A small contrastive image-text model, trained from scratch.
Data: trained on procedural textures in two colours, tilted and lit, 48750 training examples, 65.1 epochs.
Rows from block 3 of the image encoder of a small contrastive image-text model, named by matrix and row number. Rows with one number belong to one neuron. Each number is 500 + 50 x the weight over its row's rms, rounded and kept within 0 to 999. All counts start at 0. Numbers have three digits each.
After each neuron's rows are labels from the 100 images, of 14848, where the neuron reaches its highest value: "strongest on" is what is common among them. Only what is clearly more common there than usual is listed. The data: procedural textures in two colours, tilted and lit.
# fc1: MLP up (encoder.blocks.3.mlp.fc1.weight, 384x96), inputs 0-47
# fc2: MLP down (encoder.blocks.3.mlp.fc2.weight, 96x384, transposed), outputs 0-47

fc1.358:526493479479526594484476496452441455494531517481497424468550531499566380491454380566481546445434574513577463510439474561485477540469526549372593
fc2.358:566467491461498534529535515495560514525540484471558456457528422497589489431432550513544484511523511596528400463641443454587433447458520401515436
strongest on: yellow; ground colour: yellow

fc1.163:519495453504468445351461498498589527536502434435354487538548480552521525516447501507560506582525428532578447497498524454482563479489521585534510
fc2.163:595490505450529590493430463506436513524520549518544507478461489427508412571588538542543404492507509563461417435571554466533472488511467470511509
strongest on: orange; red; pattern colour: orange; ground colour: red

fc1.52:573509421530494482526541492552517492459535464497467547362484508482498509541514498608452495561502534531481462483526485506525451509549529561567454
fc2.52:599439494514526512499492476511487542565516511467539359524531511410550484509503505473497489494467420467452328499576504458593511480501468382530483
strongest on: wood; rings; striped

fc1.372:550560480596627488549509497475462539470516546499495541411452496603465493567578445571550503517467568518534458518565494513452442550489483530502628
fc2.372:616475525477513495540475442532584437545527486528545348535524485448574434461527513494510525563535482538536436449538516487550474458464499337608493
strongest on: white; brown; pattern colour: brown; ground colour: white

fc1.203:485490453520530451539506393528500590540497496456436443421492589498541465438478499490452377573525467440469465517454508594503539474495481437486494
fc2.203:532536563577478588587547519482452425528546487536546434506480528496553469561395523492525599529448573594504400483463538460508404435436502411529556
strongest on: coarse scale; checkered

fc1.135:557524526475430535491518489449469479530459475510381443520532524452468447461479492520510463434439453589553467455456569491455491562509456580482541
fc2.135:574443452420474498475405569555530498490401498542571459432574513463515482528554416510434466441510498564396475530556480435521455555516558487491497
strongest on: orange; ground colour: orange; pink; pattern colour: purple

fc1.89:595458508589570511560598544503493522517484592506572505521486457577474534463465600411498432527515479535511550550490505487551481474447492496540550
fc2.89:605457554521490508532492470492464471513495479509517350559556475434586516537446462478522506510504486562440390494548467482539448503528494387527486
strongest on: green; ground colour: green; pattern colour: orange

fc1.20:451553466462488562512516514422546472517430547450469413443495528479571490553507459476520482471398542618549517445532535514445563481476575627488543
fc2.20:531441537534454534439424462501501465581507486532553370557558518369498416536519478482433500509461504628482413509518533427589472472456562419491510
strongest on: pink; purple; pattern colour: pink; pattern colour: purple

fc1.317:496576454552472498507530534488476503465512465419494528426501535577567494444469369447508457524535464545447537462487426517549465570470549525465565
fc2.317:592430486548457501482524474535520501492494514526519343532566482420607492453430496470556517503540515571446396497545512497522471505514502432508504
strongest on: green; ground colour: green; cloudy

fc1.226:462483495567515503575554474478528510358525489415527498510517521540521543445413548561535506490440603532600419493476528614415426432538484611502497
fc2.226:509429460522459475562483495377461413505487545478577465503577475441566515481470469444569497449521519576500451501503492535484605394456480430413486
strongest on: rays

fc1.323:610503489521559488444443471464489397491470455455536612469518458502522526502528469599586508458528492449570520513517466588547445531470613549493488
fc2.323:645433490487528480491486454504544542534545562482544388483541447410620499533518500533580430502581464550464436485561485532562522405448453355530435
strongest on: red; ground colour: red; pattern colour: red

fc1.371:443516493459548572594413416433567528564529594492473486528499533441549486535434538536442417461498578516609369414488515533387491514517437479440553
fc2.371:573545535592438530456465443419484469486531496438489529464536465485457579458517481624553469452589557629465355446442517508456473414504523576548570
strongest on: white; ground colour: white; pattern colour: white

fc1.365:448433404478512552521532507539503514472500492471461514535504558403493465457417524476399539419426468479505518475462531498531456507529451551442533
fc2.365:540420514475546486493484507535481465582430493513502386568526522407570424507441415455468516463440495511462481468502505542568435577494493443451474
strongest on: purple; pattern colour: purple; pink; pattern colour: pink

fc1.216:496514548572583504596427438435618472567568527518517426458416437564483402538577538487454536513501553472505535501534447490458512497497569567478545
fc2.216:490491465400492469393503519447452552519466501452482482596629476420573563467569455535548492519552431529529538509491580447583512462463605448488506
strongest on: white; ground colour: white; brown; black

fc1.381:479506511578447512524437429492573538542510474473483456506467487493511498518582488616435411443530542463505406436548482533412563532466449532471431
fc2.381:551563554551459536448457526472456433509499500438490506498515551458409532480525466577463541541511531550529434446427568475430392525557529516524549
strongest on: cloudy; pink; grey; ground colour: pink

fc1.237:486534505445502483436632486553474517381353487511407465566491523515506583464506537538491565475564499539512460536469514502409493504540518544460466
fc2.237:524454502451502512501455494505519569554522435520562432490493525552551527478472569530509414516487451494517475456554499436536423547520451418479506
strongest on: seen at a slant; blue; ground colour: blue

fc1.269:521618449497594467504496473560495467463493462374542603545473498603443569479440416577476515452503469525544437466492496579443438484343513606499490
fc2.269:552508483595480517541534466444526452526462516452528459503543474441621516470393477449540500471469554630484360481556518463553472473480476468525491
strongest on: brown; black; cloudy; ground colour: black

fc1.310:397484487557521466443441491525480479566442476499462502476481554460496471538444443451414527520437522502465534500417518482470508629553351457400446
fc2.310:567464561511563536494509525532522452578474447575571358551523508419552423459443485491498530440474515620525499438530462538554419569478538468391532
strongest on: coarse scale; yellow; ground colour: yellow; veined

fc1.228:546590523424497524485522440400502517533476503388490509513504488554565531398471484453516465441531532573562492461508486622448550525460402500544542
fc2.228:550452515559476513544581445482470448480522522460513494423528453410563485477422544501595473489509527586450398471562505486576502451487495415503470
strongest on: seen at a slant; veined

fc1.75:500525474525468487509454452513529451449519385477536411487495485462599411484483533495427492535498459533543463510540514429482425583594541543480460
fc2.75:552471486408521450490459550449496492577515540580548522536563462438604525482490474479518517467524468533466506459572503486590545384488543365514499
strongest on: rays

fc1.145:494469426549603471466546475462511459537513482476562544483511538581493526534523453529507469556540417553536592558520509473477469539428546538472484
fc2.145:505487506398415557558412491566584480493419530502528359549536514473533498529529441514400476411507503551412402497564504480456503502456475470453481
strongest on: red; pattern colour: red

fc1.234:499484563532490595453434495448490498389478488394418485432583444495594445477460567463491491448430478420479429522462493511520497491555496464472558
fc2.234:542471521510385569439469449527537473494498490476541351494607463463581482521466460510497495479485555568491351532548481456498479508468517434494546
strongest on: yellow; ground colour: yellow; pattern colour: yellow

fc1.100:394539500501577493530552574422527468512462573464443393542479438520523500444476514479523528465506566572615517506490535641400521522494520602452457
fc2.100:437461558526441518515525467511512486479466490561544339543547507416511521513424544472475577534471546629516454505466498416480508462502485393521499
strongest on: seen at a slant; rays

fc1.272:555503459638627507486536403456425543489464521451463498506559520501460506516550389569475464514588501462503470526530503515483516528405555610523478
fc2.272:600490475522455458575419447560500442488460514568495388546604462465582502481456482504522535464469504523396436511534492495554499460495514467532527
strongest on: blue; black; pattern colour: blue; pattern colour: teal

fc1.377:483544470481513480434463444569503434386509520443454421439454523490508508436433469646459465451475559507465434486502456601432502467478481540469469
fc2.377:581487531543615578519510486445482513511475607525559463415406456504499428523538523480491508505560612517462499519475431517505494465543561499451517
strongest on: blue; pattern colour: blue; teal; ground colour: teal

fc1.141:619493377458585536510501520487422436468553568421566614532478483592535533515543469502494459511477553468509532502475457541587441444450499487538529
fc2.141:658479486510508511541473467521506477495528512514550339537523494446602469514497470530490508510487517577477384497591501505555448467452494387488446
strongest on: brown; green; furry; ground colour: brown

fc1.7:490507485585515551454438359456529515513497542423472549529548514471472436445516449423527410466517480474485485548521446568514591531429419498519508
fc2.7:664431509515520435477471455515504514531531515519573438520556507463499461559504503525494528496464507474443340545558542446569434431528477385465422
strongest on: coarse scale; green; pattern colour: green; cloudy

fc1.309:450547521504473604551555502523573519464515532482472448490447480495497501463492525462539467526533536563500523482602393500487556609470483479485587
fc2.309:627501452460534479517447417459474486523468590484547466548532512446575500482462428562508412494506464541430449490586495530553478394452493470507486
strongest on: coarse scale; veined; teal; ground colour: teal

fc1.108:588574474581515631517501517480548481536525483414449485467419439526440479494514523435532469455465498482506582474546579504496554519450514511513522
fc2.108:548445488491459526476507469521482522461484552454521389473533527391554474546474485485541477503473500542455373483583535496571499483511470425434445
strongest on: pink; veined; ground colour: pink

fc1.14:492587639492451577592572530456558542478498460491419457444423505534498532438592514496474468466506501540522521437542502521439560575504546520558541
fc2.14:584491475495548501485501443455437463502474574485509485521493471456602492484420438507503461464478469571461472475550527500622477440446487403442473
strongest on: seen at a slant; veined

fc1.187:601536525515517504457483457414468463541496502352523523517460627534509535519534504565533442552512559487592504486521530523466443465474511542455588
fc2.187:566436463427510515569474546536461448490509521496534338588568537426602520535471456423469530443456532588503441471527529494522461479496439389489406
strongest on: orange; cloudy; pattern colour: orange; ground colour: orange

fc1.211:542556468565577455608576457547442495552497453495473573538399455505466516426532478542518495477523522498552467482567511545530468561586541528538606
fc2.211:639484501571569515559459462451451488554512529511610451553526519467540445520484454531462473503536449557472472508562501513552466525493417476482560
strongest on: red; furry; pattern colour: red; ground colour: red

fc1.315:545547457540504541482516495446519498553509548456480505556500480481519473430558459511473404485506489434508518508574453533566583457415505517476493
fc2.315:616408517480478477515462455507517530483497508499571412445502547504501477534473454533520499533479507481418360567551524503545458440501470411458399
strongest on: coarse scale; green; grey; ground colour: green

fc1.139:525433475627508581510471447334514544516509503479484496407535477564582429494434488525455409556509459512504447492495508537491544553559481475442556
fc2.139:477414474524420471417484494557474578450498440483536419544594502425577575491434449508472500512535463584484394572519462461530452558520493412509516
strongest on: yellow; pattern colour: yellow; ground colour: yellow

fc1.344:468435548470523536610539463420469478442506535515522453411566545593547500574391434623428529527517532527474482610486499532380473543486537503428539
fc2.344:542469450472482520597509477580540493541479417434461454535472544502539529546423538476478431542502469525518397478598556522465498480480474396541450
strongest on: rings; black; pattern colour: black

fc1.350:513517545465479476499581497446568583481542530438443468440398506557465507429509492547502461519469587542571500492424529528350486490456419513530417
fc2.350:500486527554506556518613478438488432445443549422461471506546475468518525401429477475625485487511549524517501437519469549580547444464510432479496
strongest on: grey; rays

fc1.355:559476485539550474536519446490493419546511478484471507453459544582544513583416524557433501497519507524521425436475432516552402466410571542477603
fc2.355:577376532514554485524522445447459499528588488518517384486524406459596443522475492497554501532525468488457458478578499527616507398476529365494468
strongest on: wood

fc1.303:445595501487610484440476465483483493453439518467396516506466513434484555407498561547493491498555457541567557475465510527442458517486551485470464
fc2.303:520469538482504543489492522550488603611523406487504473490501473493496525466505604523513427545488443503569463450589481425559472491503464402487480
strongest on: blue; purple; rays; pattern colour: blue

fc1.327:479520530447545503510476496438438426491466464423496507563516546597526444498500448511484514505459488519520555507538568640494485550433525628478551
fc2.327:565495466420525473572483527563505469486460541541514394542509477452586454514458473485516513419513491586416436465593489520524476509522459429496424
strongest on: orange; ground colour: orange

fc1.113:470455452582513506562536467520560471539451384505496456512486449533446521435494423487459531514546443505452431456565410533432502576555552580544459
fc2.113:644504503522508511530476436435431478531490594492559445553560480453604415512479475536510475542500488552525466450519522482576441490463514501499636
strongest on: black; teal; pattern colour: black; ground colour: black

fc1.182:518536486543540528619538537503546511428450424399477472456513506550477520478463494517485543463477577517485422490499499521409435588541527684521484
fc2.182:594415425549554461595544424468460495510505494510525485470487518521507485544392590481550458567518472488488383537546516528566455450486495425522443
strongest on: rays

fc1.262:546509491489460566470469388470497513407555548494497471440489581460561549531437505482493426502455607577506487449482385469503488459486448472483492
fc2.262:598486502542481551502483448485460541468482549514539408512490504424489466526489497511602433496504545575435384464560490461581462465412530461539521
strongest on: white; ground colour: white; ground colour: green

fc1.93:549655486511561573467530525475536488516487479462404560524433515510440542480597516421550469503500542504490409417563543531507446511559555502465576
fc2.93:599538457481544516560475548474474480562481579491579440543453517446572463509422421478514498493437526613493448402537553467536454466483485502512503
strongest on: furry; ground colour: blue

fc1.125:519440516491513547428501391398528558517523545538532522484428487411526498477462529546557525469522577537555446435567358516508515519550517443477522
fc2.125:578494479485491539477538518522540486487488479493471526505564395472528509482497483498645448493512549584465424480575534491598487485483591494538587
strongest on: red; white; pattern colour: red; ground colour: white

fc1.239:481496562422572587517569530494503488496459494491491492380421500530473545539458511449558559518486547488602509498556493527482458496493555499526551
fc2.239:510472461550541413453448455511475487536508519521518512621554505380570542406447477574478477460495453537490436440527422467587535458530428466449443
strongest on: orange; pattern colour: orange; grey; ground colour: grey

fc1.189:471553469574533507521506478557531508475569483526456474465502555508504471548433524604485534464487483555527449472396450505408419608516511642454632
fc2.189:613436480556500459576457434509487526496581522464569499496447490493499604484416514520484420481501502493458336505527468560539446470481438460494400
strongest on: red

fc1.380:473498514527554492508554474498456492432494498469396450398473546539574492524410581546513544519546524620507454529520443506461444516436538513481604
fc2.380:533428492517487465487545396502461506447530505470499444485549446459561474521449524474600479524518510504453454515610497544611526415496491392531512
strongest on: rings; green

fc1.16:513507543447523494610463439548496563511429514468413524459444568518475475529569457571482489414496491385436438516549491527431520477430455539446543
fc2.16:514499500497449513608528452474514461586602495562478426473493462569505537589419551556514533528438520557495412475447591534517453456467473496524586
strongest on: cloudy; teal; blue; ground colour: teal

fc1.46:538447530622481433469496456368500490468529595504508466554570492501576485447397520595500536461520492532520569466435462513488587482501475570409540
fc2.46:524525560479541565515547593514596474545524411544477469438417506513450530496516559424551528587475585529567446425524502469477471509486577503598458
strongest on: pattern colour: grey; ground colour: orange; pattern colour: teal; pattern colour: blue

fc1.12:441450473525507490540559476451458453441448530527469395486511546456568476477424463463464523484489407546518486567477516530427428487506483568393467
fc2.12:474504584461453525532535479524485466436488496506515443542547475431562536416462522477485576442508513519526467497530407445478480480475478406506402
strongest on: purple; pattern colour: purple; ground colour: teal; ground colour: green

fc1.252:476480531462582603541452439461527484570560460487454480470425527530464405526561525540501434472520593469525506423611479449413466490491410521498480
fc2.252:464465523448418497345564488518484543514549427474504439514566517399520575464496578538497462491537460607501419527559583403566518468466540416517474
strongest on: white; cloudy; ground colour: white; pattern colour: white

fc1.263:439564484450526518510576502494473513557484431458383560562430573454377552515544478593474464512547471495483484465583488493467424501404485537482553
fc2.263:532497499526472457426471499470480559538544544502543417520499500369486541510534523527452539531511501589512391470506470375518482492485508376529473
strongest on: black; cloudy; pattern colour: black

fc1.143:497454555593605405473525483462505536552546545489476422488472597458542544492435435516479499508429452530579476412460450476473546578522376494382483
fc2.143:567543583475484551598534567506575454543553459560530360534480541489415546470575510484464515511461570560498497448487487478422434505440578397567486
strongest on: pink; white; pattern colour: pink; ground colour: white

fc1.117:516510495489522506478483484422591502477583499546482478466547507533555491502445455519424442496457545462562452428476417485420513468410495550487600
fc2.117:627460517513503448433457516541475482489472470511553363548557552413434425471499403568466532483480490554431380473526527446525453507502496438508475
strongest on: pink; grey; ground colour: pink; pattern colour: grey

fc1.69:495551521417366531451445463503538432433462537448499476516527529526574509502428483471505492431402627490501434483433494497434535423482475418460487
fc2.69:565505538495425518517426421498528502504513491540589330531564457489530482509510465577439478438442545574436374497541438480496484526405507413489535
strongest on: yellow; ground colour: yellow; pattern colour: yellow

fc1.153:513508484544521421548596529547462522478567453444559507389434520450495522548463604570530435507529556502575472474441466444526451500463384478536464
fc2.153:607403517502485495486511475525500495524496540505536402520539529398567442465487486462582477471500487530453395481557526490593499507523476350522486
strongest on: ground colour: grey

fc1.302:419539539550489533518569480475560501493549501470516564431526598556593547512453508567500471439478536571573426438501525501454463509446458662505518
fc2.302:432428418493530473485527545421499482510487562534511502511547383438544519418439521426580453431519476543524552463534469520538656415455505433510422
strongest on: seen at a slant; rays

fc1.370:553507479517478481427445484446467521550493450360455569551522625463542485438543514507517483544533555557616414455458600499452486485529506573455629
fc2.370:625536533409519500533416565516418472515460541493585418576530589442531506513506397515454474479421516573478463455465531540493471517444454425477443
strongest on: orange; pattern colour: orange; yellow; cloudy

fc1.224:435469558485512528509602485510536500468475439492389474507567539518457503447424499580524479417584478524605464427474392515423478541556536517489473
fc2.224:567483488467556504470486514546489591440497470431485552508581469576557492470546492417579447463500514425483583468533440629581487509553553418546485
strongest on: purple; ground colour: purple; rays

fc1.343:474528489527534531462469512435490504547402526483527517484485573499442448559545424424449481469469487501543527507510533525403604462492505520424502
fc2.343:513397550493455552477447503461511510541437470549618410477560479429502459572543538535435515471505426476469502569502541422475495565540500449399472
strongest on: spiral; pattern colour: red

fc1.26:488496516553495483532562503449517493471500551426464528483521494557504551476420521571537457466468540499579351476528434582359503462397547564534561
fc2.26:519500486471476481551481519413473439498457542499503398528571437475605493492493446420588484455494506631485447480539540533563617411421522395502485
strongest on: rays

fc1.249:495472448540502574546548461485518495505561425412482487469474554656452444536483500469458467486466485475516491496572483465456512500484508578523644
fc2.249:577430502506442504443525499500521526545563523470530340473590486425581517505450506489527491539519487613442385480530480467558492468508492367544517
strongest on: cloudy

fc1.13:485476472534536566464441434521476647465543561403432534475534546486491400454511478427486402532511484424506518561535534579494476388525466487483543
fc2.13:600482591578453514574518488538448442504502486520575411536527513414539506544395554506549560510502559596520354485574536419557440444460462350532467
strongest on: yellow; pattern colour: yellow; ground colour: yellow

fc1.101:514505533488552490480508381436517564492448524446474443484463494483506462410550509452440362493532455450497468552513488545553589440430423512478482
fc2.101:604393503566461464492457429572493515493526472513547461496531549463528480572459536546460548522500498496431326553512513457530389479496481374441472
strongest on: cloudy

fc1.148:583472475458536474502465512482486492490543517479567583446452547547532524431575472532477330528496554488507558551474433559550394472432512554508513
fc2.148:637506478470484485546440478497493453507537541522558308544493488488517479473500490486480504501555521533468434495580445502515469445464498371501493
strongest on: green; grey; brown; ground colour: green

fc1.218:449463494518524449494520475461585563544518431492476396515554454502470513487523542593499503543553472478588530512537436486389532521553517501537460
fc2.218:564487551548486502422516534504470520461467460499461509504524453456472545411517578420608526496500509500472545491452455510546455584592576429594547
strongest on: pink; green; purple; ground colour: pink

fc1.91:432512525465608545523533541488504525459508571467475493469430485483573489417485538501573421465572500568600545412571443515544527504465426454530425
fc2.91:624451484523491472479481411550482553504517509474537458513574526456567462511419481498544432518473480571456420484539489495533447493500508448505464
strongest on: veined; teal; red; ground colour: teal

fc1.27:387533535529516517597552538409539538459521466452473534496407472471451598433365478531556511537477529531509450484457483602483495493475474510531474
fc2.27:552416497568494504508508521467435471478478524501599432464562435414579494500465549436584509506511492570452437508542525461509552453474485373502438
strongest on: seen at a slant

fc1.368:500575572466529537514494456417494403537537493509451486465510497526420398552529561498440527477456527543574495516486498578429556468425538545528557
fc2.368:475416420515432463391531553559557508492547482527533398470576508432531560567454509523484485540532503564481434535488520368619467496486566453539519
strongest on: pink; purple; pattern colour: pink; ground colour: pink

fc1.176:512477524588552492554442483373551589460510475475498476499415495516542545422412538466486431521467529577576419465454459556422498543499437596441456
fc2.176:506491566504487483600572511455525543409539483485456429476519535518471588481442510450550500553470577547520444450506474588443463497479547447582488
strongest on: rays

fc1.299:460452518539476558476437431498519580545429587424443429468570501490536547451521514490507432435437539495514437485535469497499605473507466537363601
fc2.299:649444539554454557430479487501507522517521468467544422508563485469514535549551510561515443456526477539495321544564520404537449526484493486488526
strongest on: white; cloudy; ground colour: white; pattern colour: white

fc1.51:494502510520550499470500501418489495550523462458526489503445493498432460537576471543547547579571453520558499515523577500498445536428570530467547
fc2.51:520486491429436520589424529521585471520439563497578426538464470463468429499570432523453466358510470535437431509548514473476538550444471516461489
strongest on: red; pattern colour: red

fc1.382:508610557513529518465594472509470467516511469508418525567467512517445405498520459477515497473509478535529402466523538527495478536352504532546574
fc2.382:576561402471500484439486548572506486468525551491545480515482539444515468529535525489520451476530535577463423403483486478610467477465580448557507
strongest on: red; cloudy; ground colour: red; furry

fc1.243:476520547497500512559583517416562443418551526392492514476455479638535525422482538514555428507480599550536469471463465587464406483417482486585435
fc2.243:587454503537479551472542495434423471477462517474567407516527464412572507505439516434617504473477495582456390499514520485594537433497490400472446
strongest on: seen at a slant; grey; ground colour: grey

fc1.175:414500559535478561479566462505589552506464439494429428514485479503540514449524513433492502528503497516548600432515479513461515596517527485492544
fc2.175:648544423464512463474492467503491462479526539460507525565543495477605511467418411520550450459507512602484481436551475584569500404461491464516463
strongest on: cracked; ground colour: purple; pattern colour: orange

fc1.325:521462516409543575535576453460531497465540472445488471382542490642463443501522428469533546475532496483513461567542482540473485503403535520530569
fc2.325:539467523470486496567518435546509481526498445462504362548515474466619541494395500453475519549485454550528422468574521492534435526495487361535487
strongest on: black; ground colour: black; white; pattern colour: white

fc1.131:441531543481550450567551432561549529513490512502469476500474562413452580447472523494497462540483586537642482446441418516349437520558429480484438
fc2.131:552549503508510495525531573449544475474454433487499415496587484515466564466532355490548499460497522516462490460445479523513507557512591473487443
strongest on: grey; pattern colour: grey

fc1.349:596540473588584445570518465542538432525556478484476522472422504527537467478441450590472498412494532556475518428508485503505401590475443618476523
fc2.349:596466504515517497521465466479518581547545440506566498456524465568539548494542478466548464568584471487468424513565512529554498487580483399536431
strongest on: furry; teal; red; ground colour: teal

fc1.326:621496546527481557561481431516515450383516528492420485424443546523480517476516544525394476502446598468515469522458443530442516431482543530515508
fc2.326:615492491545550494433506440461434452503496549534531363513510491360506473517492519537565525468520509597514432484501484494606488444499592490514558
strongest on: white; ground colour: white; pattern colour: white; wood